Rows from block 12 of a small image classifier, named by matrix and row number. Rows with one number belong to one channel. Each number is 500 + 25 x the weight over its row's rms, rounded and kept within 0 to 999. All counts start at 0. Numbers have three digits each.
After each channel's rows are labels from the 100 images, of 14848, where the channel reaches its highest value: "strongest on" is what is common among them. Only what is clearly more common there than usual is listed. The data: histories of elementary cellular automata, time running down.
# convs0: first 3x3 conv (model.blocks.12.convs.0.weight, 384x384x3x3, each kernel summed), inputs 0-191
# convs1: second 3x3 conv (model.blocks.12.convs.1.weight, 384x384x3x3, transposed, each kernel summed), outputs 0-191

convs0.292:498502511467511518508491464518456471440525497477515514560535531477442480470513495521492526493504510463499503507503512450503482479478468490530452523467493473503456496457526474483495515526464478470486527494513505498507481453461521454473497514469467500509506519524465509502478501470485503460501520490525525494488462512515473496530495475497486528493512509529489491493469555519491457513550450514521471542506496501516478447556532467508520510507467504498546521522448529488498518510474500496498521536503547544493495481505459464484495502511512494516495530457500493491460510486511493488
convs1.292:462511551549510508485502472488469490474493502500485502479448478515465513502512458525519514524519464527512461504504471469508494501468488502489505475479481507570457491466511482543505479517478533454517474509535514512512505493479454474493519481529519480517528463520456460507507523500473470471543523510518494455552488483474505520488465466500508473500485529502464506494516492510461470446520496500532599480499483524530467471499521482494473551529520515522502521507482508511490532514469468472437469485501519526507477460473479517465483483495488503463508470466529496530477488511492478491
strongest on: 010 turns on; 100 turns on; 101 turns on; 001 turns on

convs0.189:495527449513478521492503493517517561475477519482518485485468487485518465492448572433555501520454521492502495523477472521517485508499493508514491490486521501526535540510468495491478467485479484466478484466458514495488494457476516486487471493504551466500458486472494514533476472489478503495475532454485484532493513516524489514488452503478469482532527473511508497488489531505477518504533522462483495501546503502560513475468508515488471470483492459508513463466440482527469521515526474494477511484494461514501552509522508511507508471499543475458496532513442496488510480472522491479
convs1.189:489511475550504476487518534506493491463478462557477502516509497519465505476488560478517497467505501480552512528470537482556481507463501483508500490488477543571492531531512504485498517525498492488498483478492493514504510502477535493493509496522523532497512522501504474547481534509495521485485486509493477527503557461488480514523471499495490468488508458495474497506452520516460473494495551505466484511455478488505461496459496518538467491496482488528521481519501469523484522529543557504486525491464517477509494528489531517495549453487557488528495508494499500479517492519526478481
strongest on: 111 turns on

convs0.218:527472470501511488518525481503492550495502551538510550509501473483489547460493518505555525512515485468475507512484478548546518520517476505520498475487482472506465468494588464458498479477452532514452503475482489475497502489488510475444489461498539474529468487480500485504534521454484500507515476476453549514501495510508492516471472470461497529461465500499567512479524489485485502490537526461489480528497502537493458509481431492504517492473488509490494496512499517520483492504460495486442499484515500530538490473491525526511505475513482487474473483467470519492498473476531488506
convs1.218:518490499494497501531537457463457525480486478509486554493465486523442511491516485496541513530500458503493483541465490509542493525498503527482503494493497494511516489444574476519478504482529492502499520530539457520497512499476482485446447468512534528507537502537521499519467521465514505494508486513459521524522550481515534503467441484497500494479489502484467477502480473544497495486494531477472492518518490485492513516576486483525466529462482526473542504542494509535502486468460477498495489467504489515490524519517506528521548507466533496491507472518484513522527506497519479499
strongest on: 011 turns on; rule: rule 62; rule: rule 91

convs0.29:533478523489525485487512530493513477503484534540501482492531488489491510507565467519514490517537475533511500539513492468515517474519526523492490497479550488522478558520523492465494546434506481505504517480544521495498523541492523505493484506509489481503493464485522461483469496486473496521471511506459482510474530486511521473510499478491488536502506485524477491481510519512548518522477493497493471473504522495529511488533491559498495479497481522471509514500516531544452472512503508505501470486513425461494500538465521493502525497522443516471477475515522491464503483485488492495
convs1.29:484491516509528463506486484472446497477501493524542485472478480471488488478565474484523493480484486489507560467503514486498507487479508538491490521509526510512498503511479470463479513515507521483500506513502510488483494461509487457488477496492463494497524450492528525500479459471488514523479475493489498502520482495478534521467467475454485525507475474499442517489545500514493508572498482516516497468482513490505500453474502520499498497478501494472484489501479523479483486519501478505491494492451533490494503474505480450522448496525508439520472498489482512516468502496516517485
strongest on: large cells

convs0.34:474511513437513531534464469534521528445509502488510490491522456484462509466496534495469507539498484487522508532496513505503474489501544488501460495506537546486491528542524518453501489521520499495496523512506501545511509477539476466521463517498499520490482496513516475521459462454524498484507518480478487488518492480522490515508504512499488526489415522490501490509486506484492519492467512481534494439519500526451468485471499450520483481512499533510502508525500485513537520507522468440492494518482465484462527468500481552568553462522492490453473486515465491509549514461496461522
convs1.34:481464496495504512499459436479483542473539479495497471483485477514478489506499507503498497497521530506475494486481493521500511507497479528479497461488504501488488570493528472463514502520498451522490492501521490515470455466488500522444494486534469550481493529501529516514467471478511517464477478492477495507501508473499468506486487547539495550523458507478497507507505483466517481446469514496481520503495537511485509491493444457528501492480524437491495528512521520490429520470497505483523530538511464535518457526497529493513517484513497472495491520439554518450523504509478497520
strongest on: 011 turns on

convs0.322:480522537520478527428490477478485525504491542531497454529505504532488485507498501502521502548504470476473499498483467468509484505499453502526491504451502526473453497494496518508495490528528520507496488492538512496498497516510537493494495489460479510476489518530485486506477556477470511497508486490488442515491489465496520490483544482535533481505509483501476479526494520501518502492492498481513527570475517467460474508513542564538501546496471510490584493486493504561505525538565527476523478503478488541466496482458521519497532488495481482494521512520525515544479485490453471485
convs1.322:472533499510517475445493454535454448449508528521505463487492470479550497498485498491487524514506499504516497462491511456527478499478522491495475495530488501497486501536493491484508496478500490488508500486520513506520504492552513454521504471484464507514490460454433510446552515454471538505508477499504519465449514488490505492487480512476513471475473494479452489496510484550445477473471490511491466502506452488422520491454502477517527494490540467477471520462508536465483493499472465507548517485538525489484478472503533513488461472494494467479541466533481482518475497500505467488
strongest on: 001 turns on; 000 turns on

convs0.208:513471526512520551505528509493466503490471517474541516515483468493549497482494483535517463499520548493514514497471495530466575485487506525466463481509508494451506507445473573487470517445452532512488531501500549503461486495501540557500496502475484520510489509505506500494509526490498482542504510520513497465521503462492487502448486503494490533494540472484516498530488500501483451509487500464516515485450508458516502475503525497490490501495506552503490472523482518485471470509504544542518545533488532542486499532505486476510540526504500499524494543479519496518480517497508536507
convs1.208:502514488454521504469458560496475443497526518498503519493477479519509534522502433475498472527490484495510496531497488518479516545486515472470520506516524473503498494510504468500526516475497465521520510461496498477496494495522489582506548502479525495521471477499511535453504561499489464534533485474491535501517517509501484526505474513469535508558503532523493501451513542543511513516497468460533554484521498489494478545465513532463523453490498507545489489525491481504480498507513497559484475508520519515458506468476525502495518506490493468505504532432465488501527514516484481503
strongest on: 111 turns on; 011 turns on

convs0.341:505520501499535515511491433508461464460483513452502495500479524483483505494511486473511485552492512455535520495501500524501542514506479486497509496502517470487495485526481540488486473443518510527524503472523520511505484472471468483478527461463540484531496540480488495465497481481441431517472482493488496498523485469480503533492463519475529503500517474541465525512530489524480486487461522534539511504506509461490490522455482525484460491519503520515483507482487490485546480509517515508556471523498504477531470527468497492509488528477566486467486469531443499441506485520515527480
convs1.341:490504507470504518506514521533465476495502507518511487501499513499514514497497484458493495508514435465551523500505488501557474507511505432453504550518516512513520533558474471467519473516492476540493496501527500535464499503507517497507524498504474448493455484512537482538527448504485494496480463467489461525537521503477507537471488527506536518503508554501497567495495537539554492474496480529527449517521490484484468512514496544499486512443477503475455547488514488468510497512547512484513498456510489465513508499457502478516478537525452499475527519493520525508506549492503538477
strongest on: 111 turns on

convs0.324:471494531515509561527510477478468516470484509490505540485491528453481543497516485472509482487485538488513530521475481443472492497510510534504481522493527481500478518496558482469482533487528494512508525543487508490531494473486505497446486516521520474468513477489517485517487467457478449462482482514503495494509481501532479504504494480489545517521454516486555523493486467527563514474487480478484464509518512501503515485541547493478480542479510464488491485480493504480511516491497480491501513503482471508520500520492464495522496491481525504446520531479520487528524483533480506491
convs1.324:505526479538526441469531452491498502512470469520516552508481517476470534480480523482483485456517529547490565526459495470505509521483533501513510464491508493492465507495517492511480489528469507487538487514492508511509483552518465513526513454543526502467497495481519508526507508485461497492437477546522559490468473482509476509498478447503525521519485494486533504532484490483469532498519490481505514536487537475518470462492543489512501518456468545477552506468505474473530500498487508495531498521490481509525499508499452487533479467512528517486465550466534507513484480498426502518
strongest on: 000 turns on; 111 turns on; rule: rule 131

convs0.346:447495504518456496497498481480502507495517489480519498505528496511510536510456497488480526488514528555509505500498497489453555483558509504513535529465516544503506483467550519540459477482478467490503505511518543492474508499504517461503479503481509514511537485505544511514524493452495461498475517480544474482551479480471481506485499481508463434489488472525513495522513509564519482490512491489501506491531506510544507451457480470467456456529511474483510495483506517500493460515464491519560524501542427483441483504541447471532518502516510525476497476476468483502516539519473518496
convs1.346:484516468438487463522479452513551461461486485519511470475512524526487513493485477486511498455496488486481504483479511462461518501496513474530532512493593489511497495513512507495486497525493518492555497480478480488478486540547515501480519509470523512500535495519505510492524463541494467494480500474513470505506476457486522501466540475511507487525518484514509517495470511526542541551487468488501501540525494486535494471469499502464487472526482475489478500493519492509497528465468515504558479509496508515514481481480473519511496513483547528507523490503528513536509529475464473513
strongest on: 000 turns on; rule: rule 87

convs0.259:487478497565496500496515479500513521522496534511535503514537532574499473494497493492522477516484526505490525529502496541498545490497515516533545499476534473457487534501503471521481442479536494511472484467499501526494537536523529464505500510474475524526480493541495531499533503483488502486512512495526482520487490538483451517480487504485459539489558436520518522512531513500533505518506492459499557501498501515547512503554488493484492514479506473458492499500458489529490509506508511495500448473470501471504541502549474508506482524484474460508486520481521464524515465491467481524
convs1.259:500515477502523479489494548499519503506514503540504463499529565506510488484514476494526501512529518510493542528469502516484510537493519522518475527448487487489543514499477505549471512492521507446476452468499511459485500477486470541500479484509510464525502470467463490452529532496491442501485495498518480471493454537473486537447536507475455480503480493500507496475545494504515505526519514483497504494505509499523457486452511505476494484510478481493489529517511482462468481505498494496543526534513528488496490450513470489491543500544502490544495508538495510486474520505522483478
strongest on: large cells

convs0.112:460506478488541502520493453504478533504498517470476527472527503492489520478485527480505497496457513460494512527485501512529552479522500487491528488532459553486500427511513490461484491425489494520498525489470469515485551467491474512494518503474450544480470467554498520512496518520476447555488501472483526501489489484495499506487487507478461509440543428523543532473470473517546498517529537495501506471533488480515499493525516476508481514474502530470498558510486479513496479494520486509488514510489521494518495459475498520532489543483505487466503480449524482484504494510526504507
convs1.112:481498519529490501516487481504483562468506516487505544487503540467478507487466482513485492506500521528525491536500503536527513530538486495490508512495541522523497469459520511524528497514511527508533521515473480510487490507506469493522480487468459471513510528524461479542488507526486488534512474502495465533482475481518500518468461519529489480488508433539561535556479412475487481511536540479485514471502494487478472547532524481493489535472538521475560546533465489509521518523517504480493535504493473464503482497512513510521498484477469490477526519445529470527472475498496490497
strongest on: 111 turns on

convs0.64:493489488492505501505490496474496497455518525571519476489488524484459517536504515509540476517488470535505504487523523532454511511476505475485548485494548485487523529514494553469507494548515503494504475479502526488517510477520479509550468511512497495479525548485498485487516522484499536525495473489525457501510475507493518489520539453490545519472499539520499473496507460505460492471520483538444484489468477482464479547516497516428509507509446527523476480482487491497500517492489538515515481480509502477530488524510516464518517490499502501478511433510512469489515426498473484505
convs1.64:477466511483509495499459432465491461475483522495503458451484504532493460499500476458538498485477496514495488499496466493468460475541521501499445470493483496475509531517470541444494496541511503525491459466453512486488506481475534488498497519509470502504489482512480491498491498517513516511489486478487456453493452473471500463552504517473512519507492546518464479518491509477471505536494490496450486491527501506490492514498434456483488477516471481506505505459514481480471502508480508487517478446473501501469489528509475504493489506476570497484493466518542473509543497489452518447
strongest on: 001 turns on

convs0.166:529460507477505541509525495467509518512465467491494510528471482510497507504492536487511477483501500542471519501512477500504536523526494487480502467573516513492517480477523484487481508504523487542511488499474509466489489454498513503490496500479472483480542500522500489471498471522515492540455484476512483495515504485497484505472486529526521489505515474505500482533516499494490485575517495499487502489529480556474472489567535478509494487511464554438467544525476485490489490476498510482493486537461509514524479497495555463520466503528482512524502425478533485488511489462471503479
convs1.166:512504521460515526465507489489476469517535512490491498436465505485526489531491486491475492506541480498448526473551514509518520472528475533469494496538477504526515510541509506493461513503484463511461492521473521482516534490489522493494455469495426508483525506510470490515479501493477493500496464463488448497486519546543479507488479498515507486472565526502517479509514493521452469547548538499508481493524503489524469509545532514495525496490516486483490476515569496482471504525496492516496470508439487511517475513481551523539472506529495490490542450511478482524470489504485475480
strongest on: 010 turns on; rule: rule 37

convs0.301:523504467496501470511496450500471548499487522502482502517546535463496493478516517494493492506482450502497488473500529505496487474503476509531527505528504554467506528503503467476452472475499466458472476539495532509527467452490523485476418507513501548491508505533485530463480472488491532448497482520513470442489486490477461508469485484535487511492481548514525468475512482526502549512492505527469505499442503541513482521516448509461528473498489516507522526495504505467510492500481486505475516503514458496476542532478512478501541491524531500492477482500488492499475503450532530510
convs1.301:527436491513462460518505530481511540505516515504490521511492509517508490497488517486495486488495457524466471505464487496475504470503489497549516506466479506479467531537467480460472506520505492485516474515502467484509474514456519506583446481513473500523489492527532474464504523508488503473470489544483532429498493484468516497532500469493527475517490469493492513530488518489511504534509567517484452524491492491504480505543478514457467547485505541463446499504490500531531531442468456526481502514519506499487504517500486474503498501528524509406448469503501479474517474467540493489
strongest on: 001 turns on